A small image flow-matching model, trained from scratch.
Model: activation silu, widths [64, 128, 128, 128].
Training: soap at rate 0.0035, 10400 steps.
Data: trained on rendered dice on a table, 36250 training examples.
Rows from block 2, named by matrix and row number. Each number is 128 + 24 x the weight over its row's rms, rounded and kept within 0 to 255. All counts start at 0. Numbers have three digits each. After the name is the row's rms in percent of the matrix's.
# emb: conditioning projection (model.enc.1.0.emb.weight, 128x192), inputs 64-127
emb.0 086:135134189125082104150118137150122110129161151145128098159143157113157100125123156142122143151131143066120096141139158113095107126136129112162116124119142099101120118129108169134090161120117140
emb.1 088:107138096127111114118139129113118092133083117153139153108149134130149173119111138133131117090132113161130109120153126096171117119174141116172118136159120125102147115148191127162137180154127089
emb.2 101:115092079143131103104131158132150124167160051154136123122126126123137148165133128131081159150090115090127103150093096121092153115153152120086129120122111124085121102151139164128106117174104177
emb.3 127:104178195103109100151136121150122127110134140095157109125122139130142111121140124115125133100127126151127171158105119121105138111128128139122113127130094146184115137086152119148168130133137101
emb.4 084:157097119095131156124123133107139123159130120152089121117116132102143137130139121165105115156116113117120119126135110109122107143141158131141142124166143159131148152152138188155106189122057169
emb.5 101:152104089123107158121123117105115131146117101108112112143134138159103158115119105144156133148146111098098075140136110143172148125143101103138153158173101126080138117146127125126143132138128141
emb.6 087:146146105132140064186131072157110133086141138183117087109113099125120095112170128114153087105115138153131115099163133151171137097110155127141084105108125130118142099177116123127090114162108161
emb.7 161:127138202107095168132131101126109132168131135138119079121133117130137069122131142101128097087143136125114129142143134117130135102095135152094133110107097172162126152109112148117154124101137103
emb.8 084:153114062088161092128148165150145167098130100122133148165100156105134149160120105159165134123126141139117112161091139094120118134181130144174133107107141092106131113125121147109076173172130132
emb.9 089:108121079166127107129109097106138131103121106150147168097125151137126125133068136088086142118138119140144135101125131136148114121094156088177094086156178145112116118111090151081133181170133147
emb.10 108:118099068138141117121115092133134127134141116135117130127111130129154154138140146111111076099144116127139060123153093117163104130170100120144094126124113105079161141098140133114114133142122133
emb.11 097:117126090110113136128132148131176134131124104134121133134122137155105107106096105088118145123094169131156108127109145099135119098136183109149116120102118141096087123177144133162093117182092154
emb.12 100:107116159115106239162101106113121126098168135141126130094125134121111147122136124128138128141101124111143117122180126132133142111102146152153132140139119112139122136135119135115124108119103149
emb.13 087:109144141142123074136125143139119124109099145104141120137157127116142078125123117088136126143093137121099145121106130166122121103089105148072150129162109082129129113139140150138137139193104148
emb.14 076:141159152121124138134168115075116148169136072131091171104128160086166132136102109155111163150131119125111157105109115116089101139167137115107124137160104180172093108131139140108123132161094135
emb.15 099:131126153162124141121124158094130118146106089146122155121136090112124147111132110096137165146133126119134204135090142155123130120100145131088126115126128135121123102167151164131139148159125135
emb.16 072:114188114119077077111151139128111129200110131132142158083105155129110112130144111110107124142117129141154150115094102123103098128086129152102160161112125160136116117158089157071112154152091157
emb.17 096:164158072120140077103164147127110118111115131117132123137125148144120116076100135136116124105123120116132129146110128097106125108127127146139149115096131119099131133157147123174157148131079142
emb.18 099:104138167121090084133128134147126080144088140135142121131116144118121122118104140134128128137113144083106172143041131118102139162109122141126110108116149148138129115128121161125151155110122121
emb.19 099:135093081137177181124142102126143129167083155160101130134127127149140124139126136145114130100143132122123076146172120126170126112119157100131142128080078159128155155157124144131102141132154161
emb.20 097:122131114136119218140112115119127101115110149132119127140113184105154101140135148167158102098123120141103113109152116118129111155111094118143129153109149174105172129113120145087092123130170125
emb.21 135:125127223116111151124151124107118155137120139140148133106109101121143095123114114108127131108164103133132162155119115129106115097093115130136113132139123158186123128097105140085168148094125109
emb.22 100:116120088173082142173114178092128115105132070149156123131168155124132182130126148151182159116129167156148158194160157111106115117127141146139110116135177124107152109138117171142087122125112131
emb.23 096:125159167107113091144126124130111079173055113142128125110173108133160122121151104123129142116127118088117098169091117143129126126092165155103125130167122134148094139109092179103133158160171114
emb.24 103:129101076147160186123096128122150120126108126141137175160119128150146180116106119130136120139126135125143096136165130116143146162141149106171110124117135109083131125125125153150083154156123126
emb.25 091:115123146143122167095137147136163086132081098081118157115122094048144130111120116112093159129141141147108159150104123172122091140150173137134111100126141115184094151148159135161165148105105163
emb.26 085:143097132138110130174114102180113132106102193179145108164128156138163097126132161125163106107143158109127117142143145090131132116130176099098108104114155136163134143137130124203123145103151130
emb.27 085:099148162100138118132135134083108134137128130078142098153108132137071120102142145145104129122145142114114140155097158131128131153131170095141119097080104145122090137142140145110143143094148134
emb.28 087:137103131121167140106136095099146132132105082141083102140134164135101116137136157182103131129145128137094110149144131106160124124149155128122147116120118110115125127120137131134077153090139176
emb.29 096:134119101107119083155156143160098091184092089097117117100124089100133121073136119109124132145101139171126104135070105125148109158143153150140125110119089091116089149104141154115131146092109109
emb.30 101:135109131136109129075133112152165166143050101138101155156107116170098121123124126143122117109124124146095125097161122136128158156182156140150083131105117125114157160129115131115141138105125122
emb.31 088:132121102115142148112136155145166086130055059136153146155141144123136165134148120136089137101138126148148106173120139121154097098149139116170126133122100141170099144124114153157116130146131164
emb.32 087:113124128126084085151097167129126136068156171159155125107121164161106100126110144139110128161148102134137137110164102158115147133125187118130115110136168132080166118160127162132121176113143127
emb.33 127:132179211124085118132119191133145106133139102107114128121153113132152089118123102106111160145113121103125178124100132136067108105109156137114115115121165160176096102136161135155145124154101112
emb.34 073:129118121125067094144146134123099126103106134133131101100121117109172099147137110135134115106120097115140157138131105146150154163143108121060124154134141125132158131110125134088159160176127070
emb.35 123:144111066112118031130121134123115108102134188111142138120133147131108149174122122110140142132103106122119101133096109115157107142122158106110133083122136091095114116135137137135089143106161108
emb.36 102:132112119127148134092094133115143119100118096127074154134148116133086149174107159182121142117128124171120147111130146120157094172172164130117171106116158118125130117133161120135095144114152128
emb.37 157:110139190124086132095142089122103121116106117113132099127120118138114082155163111102097110115135130126117135116125118119143095112129128154087126117164083145181122129119129128072148139126148105
emb.38 084:114129113177146159110098138120108137103095156103146084135129117146171131137083114129105108130126132146108094147169156127138104130133144114126130124139152144128170126139106131163146115148127115
emb.39 106:130121193130129177128124111153127112094106142118140114123120091107117146155126153124130173150107143157137171153102135114087097147114144137146147118132118190173131099119094156150131179110127089
emb.40 108:111087240128111187098108147136132112096128152104106139116150127126151126133115127174101141145130131138113145155126143134095105123133099141111110139118107151168140117133137122107151150122133123
emb.41 091:139149068145119107113109113139129111104136164101150150142135153113148132188155087137153132118120144089091126141137108135087082152139150125112120130143177119094141148154156122143102147128148111
emb.42 085:159126133134129138089146177138090108116091158097114107140133076179080115154145137138108173131143130147137114138099102103105090121127161141115124097144142127131124186168144134148143116131090140
emb.43 132:133102052146163147159122120102134143091109106141142128148104129149132169165107121146131145163137116140148075102164116129164109148171123143156107106160108125114150119120137114137094145107124111
emb.44 088:100088105136121151161111148185130157101149157157122114101120137126165095140136158117170144139130093138151123114158139138163086133093167136118101096108188157131117116142107116152095141151112082
emb.45 091:127093076150157116172089140155140131079139193157116151143139141117142146146114141110146160131103153131143111135163134112149096121120162110143104096168173115071158156148154112124080162125130115
emb.46 096:140110086130122079146131102114105130062171149153152123135118122110139160166148131141153108117148163144149120118088112108148100125121129131117131064116172098115103139113120144107113159141149112
emb.47 088:118145099076100085142158132152109165073080147152121143160076123155088153123095114149200107109142163136105127137126157123130082109118117166116155096103090117146122107130179110112098130174138115
emb.48 083:139116121121114098108123131125121124125129218084111095124133116100104095142173132123145131204110146086130140139144130129126108099091103135094141100154119103087116136167132128101150120129136140
emb.49 069:098132076139106108137158093168128134155109136153164119113126100146146102125135109143129113178160119136123120121104126138154107100103122149133127107111159129165088108114130176130137103127171096
emb.50 095:107071131134132101146096125133101157141124206166161128107099189118148128171116162121105126145149132124109079125134099126099137113092090105121114132139106102093145132119130095118096136128106073
emb.51 096:133099152141116192088114144083129098186131175088130088117118152139165112110133127142118143163137155113151150135165152148128125117112153148115145148145093168180132115143126110127161145116167104
emb.52 099:157119126135132142127171126084129102185102163116162115129112119120094139120123119146124150141132144117144123144136122121120113119129149132119137165132083168141068110135136156103138134165119110
emb.53 085:130095100131114116143120116108123119184079142114148135100131108126136088118128150128150137151139139117145099171123132148184109109127172167088103113126068074126110139134127136094166129139146102
emb.54 107:157114123121129097112130132100138136158116099114142142139119142126122121123119140172082145141118135126122146126097123095112085160160099141118129148137160106107105118104131118156146135100169148
emb.55 080:115089182110140187118108169147121172136124207131115099121166139093104145138121169132164146153111140133099114157179141119115088103105160113174154157125127146142137132132087146148167140100087121
emb.56 118:143132046141177085153132160141132146114137152153146128137143139123182169128141113130139134133129114141112089100130120139133110125191118113120104165147156110067182122134142118162118192144157110
emb.57 116:132125129103156159115128170136142149119102175140113147158133151089145179126121150136156132130123137120113161159130125113112096137179095131120117145142168123102146132137146108184127138092121136
emb.58 107:145124153115137091123150144156120125158106190127117113127145133121144099221126129142140151140158152116113145173123147138107115112098145090123135104129159106113134100137164147118117155146098118
emb.59 111:093117168107125224120129094123117068212121128115127102119111099076145097125108125136110136130130117134093151113140136121151091141141130157138142133123077165160125171108145127145175154101134121
emb.60 103:087123103137161114120103125138096151143090145101140128089120107176169183123085096088099142139110117142158110114141094135124080116165099135100118141126135082112104140119137170127155157107135087
emb.61 083:116161151088090112113139118131152109166057076110126159098121095130135102166163106116114111158126151133128127142086114149159100078115164144086158102136145127112117167142158153116153164147130133
emb.62 089:116135066109165083173134119121138128092107177135124141115147134133149137169138155113146121138142151095147113105104118143114086113102144112138064123157136073101157140135140143135121158157102124
emb.63 089:120128096131093179145133121140080123200105140103106104107092128106152100146140128136125140178120150127105144119150103128169112109115135093125122109168064128122129129142135106095137157137118120
emb.64 091:150093104119107148097127088108130174100116156121099156121117123138126170086123122097138099145142119158125108106151149122194154130126099113122116126162102144122138120118107109179114144151137153
emb.65 095:119106113141152132162098123141141078107127074156149158099113132130096130093107145105129139121128109139148160154130127127120109134154137147103155134084151147118156148144129162128121104147092150
emb.66 111:135148183165119184114139122113124086125125109121143155145126143117113185123087150132131156136151130118107176123131121120097106108121125125111145103151110184171110114117163157121138118116123150
emb.67 090:139110194145130196116126105148110148127154092105124109100130135136108095105103112131104136139154126103118141152145109141130108120121114128089144131121129146157094151107132143114139109174141184
emb.68 087:105121158124164164138110164185141165101115124104097125158136126119133193083139139140150133122123125103111133107150107135120122096128140136135124166155141112102117133130124150186122195181118161
emb.69 099:136133080121102082118134160161112134096141160129137141114153135139137106119151131093163111127129116120138103142120133133145132142125161111115112131113194055075140129144130129123155141149142146
emb.70 095:113182172093144066122125170129130156101135097140114116135140087088084111086099085067118101124136125101147161132101159143107126115106131120147123145154109165144106084140128097103128108116117150
emb.71 109:127103080159120109165138156122160144110128142126136110128101130132138159126142159103127107121130133161162097112127122130171105111118140129113124159087139151080129127150129137131121105171127176
emb.72 080:140130138104157097134124092124151154103119101125150172103100141125138124095110128142134140112129160089112122148141142142115124136103102146152115125086133167091206150092123123155135119098158149
emb.73 096:085118129146146093173118088129127174099118165130122126116113128179167082101139121097147095090145134134153078101121108122153111141138138130098102147080155142113130153113135115103107122080103085
emb.74 096:146171122097118071090152126151118152073120126143101127141174160156118158118174144143172149141107137133118141135082109120105106144109141153120158122133127106089125144112100118134110150119118192
emb.75 098:164101161103125086129142112128089140092139111132102123135163151132124056105143131112188133145143153098125135136083130129124085121112135137073124128135131130154128123138100153108132128136113169
emb.76 118:126111184107152255113115140114125121122119113089121123153093117115136150137109109107104137123106150116125131131185120114136112124149121128132155143131167157190116134128102124131125138099107133
emb.77 099:153119186113140070152124118140137123114144144106150090125153113120119113116151128120130109110131138107151136147133145151124134096075147126104142130070119154165148131151129170117144089116089160
emb.78 086:142150104116069072142128139108124154129106149128099113145128116112138100144143148109101112177135116079097124139074109137129129116080120121144114109104152077112112116104085118116102121150111177
emb.79 098:154112060122158081120137108089124139122142095118111123147127131132131144092133107146135159108126111051135096103132120107133130170143137109149110124126178109118144138136148135109103130157128191
emb.80 089:129153063124111056153133088124089105143102134152163122110106119165132128115132148079156090106127095129133146125152143117121115116115137108087126167111140112106086106128137128130147133100104090
emb.81 133:142138060144146118129108162145137145126144079152149140169130139107116154131132134135118149160123156131126103122146135122129116114173138074157137124101122105063106083111145150123107143133143100
emb.82 096:137137113114100066173137127146159136198110082145125107111170143116133085140135120120139136105129120095134132133093160124141128132107083135114120119139143095099156112127141142102129122121148118
emb.83 091:158142110101113140142178166126133129131116101168148137161145140132166139148097121132123151108138100078154161168129144128091090159104099117111137140138151149127150129138100125180140132121125134
emb.84 086:121121118112086111139119082108127143106121091135120111128129146127115117166125145139131116109135133063147108127067129183183146149168146145095110156163176149120181085137113141121090138129108146
emb.85 096:120143171141100068128159146118118143177108144098107126131116100140116127141136114112111166170113121138141143139053126132119127122096143155087147146164097164157120116146112151118128143146117133
emb.86 100:123097093108135106117146118133119134118146151133100137159113129125111048170132125109143134141141111087122108110142116118127121110120129141117130113161122108110141141107110130085130161171151114
emb.87 102:157138071150125142135102125130144138174121095140121111080140156142126140141142142106136110129123133126155089139147152147187162099138150113126108132180103101112108138142145125111108128151136172
emb.88 100:088147120117115143117136157121166193145094106124107113142127129147145115152116114136145130138108075120082127125120120100122114140122074147116132138111128106135137149121089102143138154104124110
emb.89 090:142118073156146092107120158138123117144122115127116160145085120117109148157114107106100128104126132130141088126136129093158109139145130123085117121067119094064144179109100138158117130140122104
emb.90 215:126123244118103229123129114125136129140120123116136112135128118134137106149123124121128112133130131125110176134138140133098127132107095148090149148138103189196126140122110151128153130117124116
emb.91 086:159152080139155134091117142138153112164137058114097127112121148109121131126139106139132126142106121126111112115169138148093133141141116138126103146170094101112129146138124121108031158139097153
emb.92 098:123138166126113117117102125084119133137091106118141134102121119155098111147154060118109143126129121130138153131072124110139136127170119153129113115137097105138097117121148101110142104126158121
emb.93 093:129155166149159089170127075129141138165101115117191109079107088093078101154124172085160125118119107131163126124102099139157151129125093139125106160151104155148118127119119117154166125147113096
emb.94 093:128100213143161148121103105117117183136134119128139154151111135104162137134097146117118125129119100107110128134159116112105119132143094155136137120145144145126157158114131131154112136144079114
emb.95 098:141105067130121144134154091121144095198129089131129125134152151123124086136140118157124128123121136062111092138139126121116147117187108104122138139134114123103129130121115121141074116132127175
emb.96 125:107142049138123113102136132128133089119109106111149142121100105133114161136162120115114129106126125143113086094124121101157100130156101114155105112140110105095129107108108143088122142154142155
emb.97 082:131139160124098163123099136142121113166132117124108129112136145100159116087139115089121131093149099143139142205142140123091122098101123123128138150119163147137139148143176154082156108171163161
emb.98 084:148106151161127201137118125110137117105115139113103145146117144139130127125075098168137167131136115136104146158113118117141144134153115137146155127122150158143147103166114120152123133196132158
emb.99 074:120134106107101099150094148120112095167134142118117150159133118146114106101129154115106131069099168156114111142134104098091087108132146099140138111129168094153129118139123109122107098176150165
emb.100 093:137145105152115121131158139136083123156167143145147116138116121137176127160177153140126096123149137198121089137135145146142082152124133124123124072121160102114147125126125108111123071202104158
emb.101 092:130128172105144138100123095128100106137122118106135124148110092122095122107130122144135076067131130165111110114150116106127133132128102122154124135166114138125129137119130106130180143174120177
emb.102 176:119092206134109131138135078140106098155129132152116088092125125126128065131130131108132090086158105154118149123127144124136114136092132129101112095148083177174143138136130118131159127135149100
emb.103 068:120124093169129100155095136137125146151124105127105145168121143124150121061120148121154115125126077181118110148113113172171120138113114129148116173137151125119130139161117142137093103165077093
emb.104 083:111139094147134112123119167117141134166103146144124137158128125133145124113104126181130169157101183103145142125103133123081163153144154094115124135126162102103109124148126151149131140153126141
emb.105 099:136155148174090120165089144138177156139147117118107157100158134145148100079124141119123132160106140146172160140116152172092135127127162127128117095095089127121125111126114147133119098183113085
emb.106 131:148129146139180138152101170126159139116128113135137144140135146145138167122132148111117177126145129127149152141128131147109139126150106100195110163142154115130151137134128111151111098137100135
emb.107 095:145133165127113119144102125157083109133133144144142128151123093109125073108173121136171133101133129153170123165156138141134117113115132141072119106137124100164124165148139145079166098170150177
emb.108 098:148140046127156090128134147103109159134154113121103149135144148144146171115120142150139111133108142134130110140131120128098184124123101121144136126126171134065108071114154112138133139178132159
emb.109 101:114114164115122118124109102152106113106150172166113108119170182143142101099154164116135114107128140133114147136121124128091111136077125151122124070099152072123111095137127111182118133136147125
emb.110 110:132161165122144166122155110126127112124156070121124111119146120133101119132120122140098086080119101132137124112135133149134114140138101099123148122161089165163083127127128148129175091144168121
emb.111 115:128125069116119104165103129135141145075130121122157158166107164169146178125115159123136132104105122162128112151138127125145132147153156104191138102135167101090146125099131138122126149110141115
emb.112 080:105102113111150114096135119135127132114133140138087109123119123132154133208131139173168082110141089107124136160119147139120104151126103163119132168130182110111118141105121127122116175189120165
emb.113 093:174117076111161160095160143106144101073176119124128101118132125119111172123139119156113149104122117146153139119172146101118141107155145111169119114116103111128081122148145121139102131123155174
emb.114 079:120116115120133128133111105137132118055105165148146155113136144147152135147075173119125092144139096118130156096179128126112134156124122095131103090113138163112140131132157136165073126113127121
emb.115 082:138092134115090131103148129130088131086168123128117136128150103123106085157115128130148105139114130082102142080086168133153137122113159113100149086114128100168139116135142122119160100127156131
emb.116 083:179139145156147124136110117147163109116185133156146115122119131119133116161134137144166114111129114144149122108108146163098097104113143124164140132152112138136155130134144169120108076133108176
emb.117 094:158136105082119159108139120119109141161129152101113094107128144127080103106147096152159084121136155105137116106143142122150122126093117144129098104141112130162090145111117133079139132101148129
emb.118 077:106134133136166182144111121173149127113168175119124115125134144141118117125137113091152122109106136117148146103151137149128141135124144161167121126127116139156167155144148171115084137155116121
emb.119 102:121119163145142208118123149137164153048164150156132146142146147085137140160116164104125163158143125130121157126169150150107133087131144115163131078105147152135141179129148130170130141123126123
emb.120 076:155132077143139017117148145094114157133144119162129114136127157146133158137154107153154125100132117137128106143095140120111089140132129167166099128126111090110118130149119114155121118138149158
emb.121 092:153121163112137147119177161113171111135167142158122115120116110109068094133115144088121114146151128105121129088160121142119175137102122143147110100092131172149108106113127167108160110095138138
emb.122 106:152102088143135114085150132102149171123147131090068140168138148143108154127123114146106134141104137174113097139111113123125133170116072124172138142137135135107146132089134121114116149109200166
emb.123 096:105139167120131049134119109133128099121146123108121135110117137167104091145140108144121091106114137147131162096102139113140120089147138182158127138113127096132159096170109129115156112131146091
emb.124 104:107159190107107144108129128111094107112134133078108121135157155148126098155139125095162121138110133140110129137091108098126111128090116138117156101133123142165137106108103127122166143093128101
emb.125 107:107140046126157153135115095128119112108145111126151120116087111108149148130137136156120096118116136111134056146170118119172111146164086118162118127098090124085169130139141145107103116130172142
emb.126 083:125134126097118125132103125168115111074148187127099106133154139133104138142125122096116119142084096124093142107118124136089166083105111157138144122124170101106127126135133143155138126146142139
emb.127 081:141137159133151108128132146120107106103093107118151113078136144117138108134110117092088137140146135135126135142109147183118143092081134142139160120089106102105100135142149170121151117103134183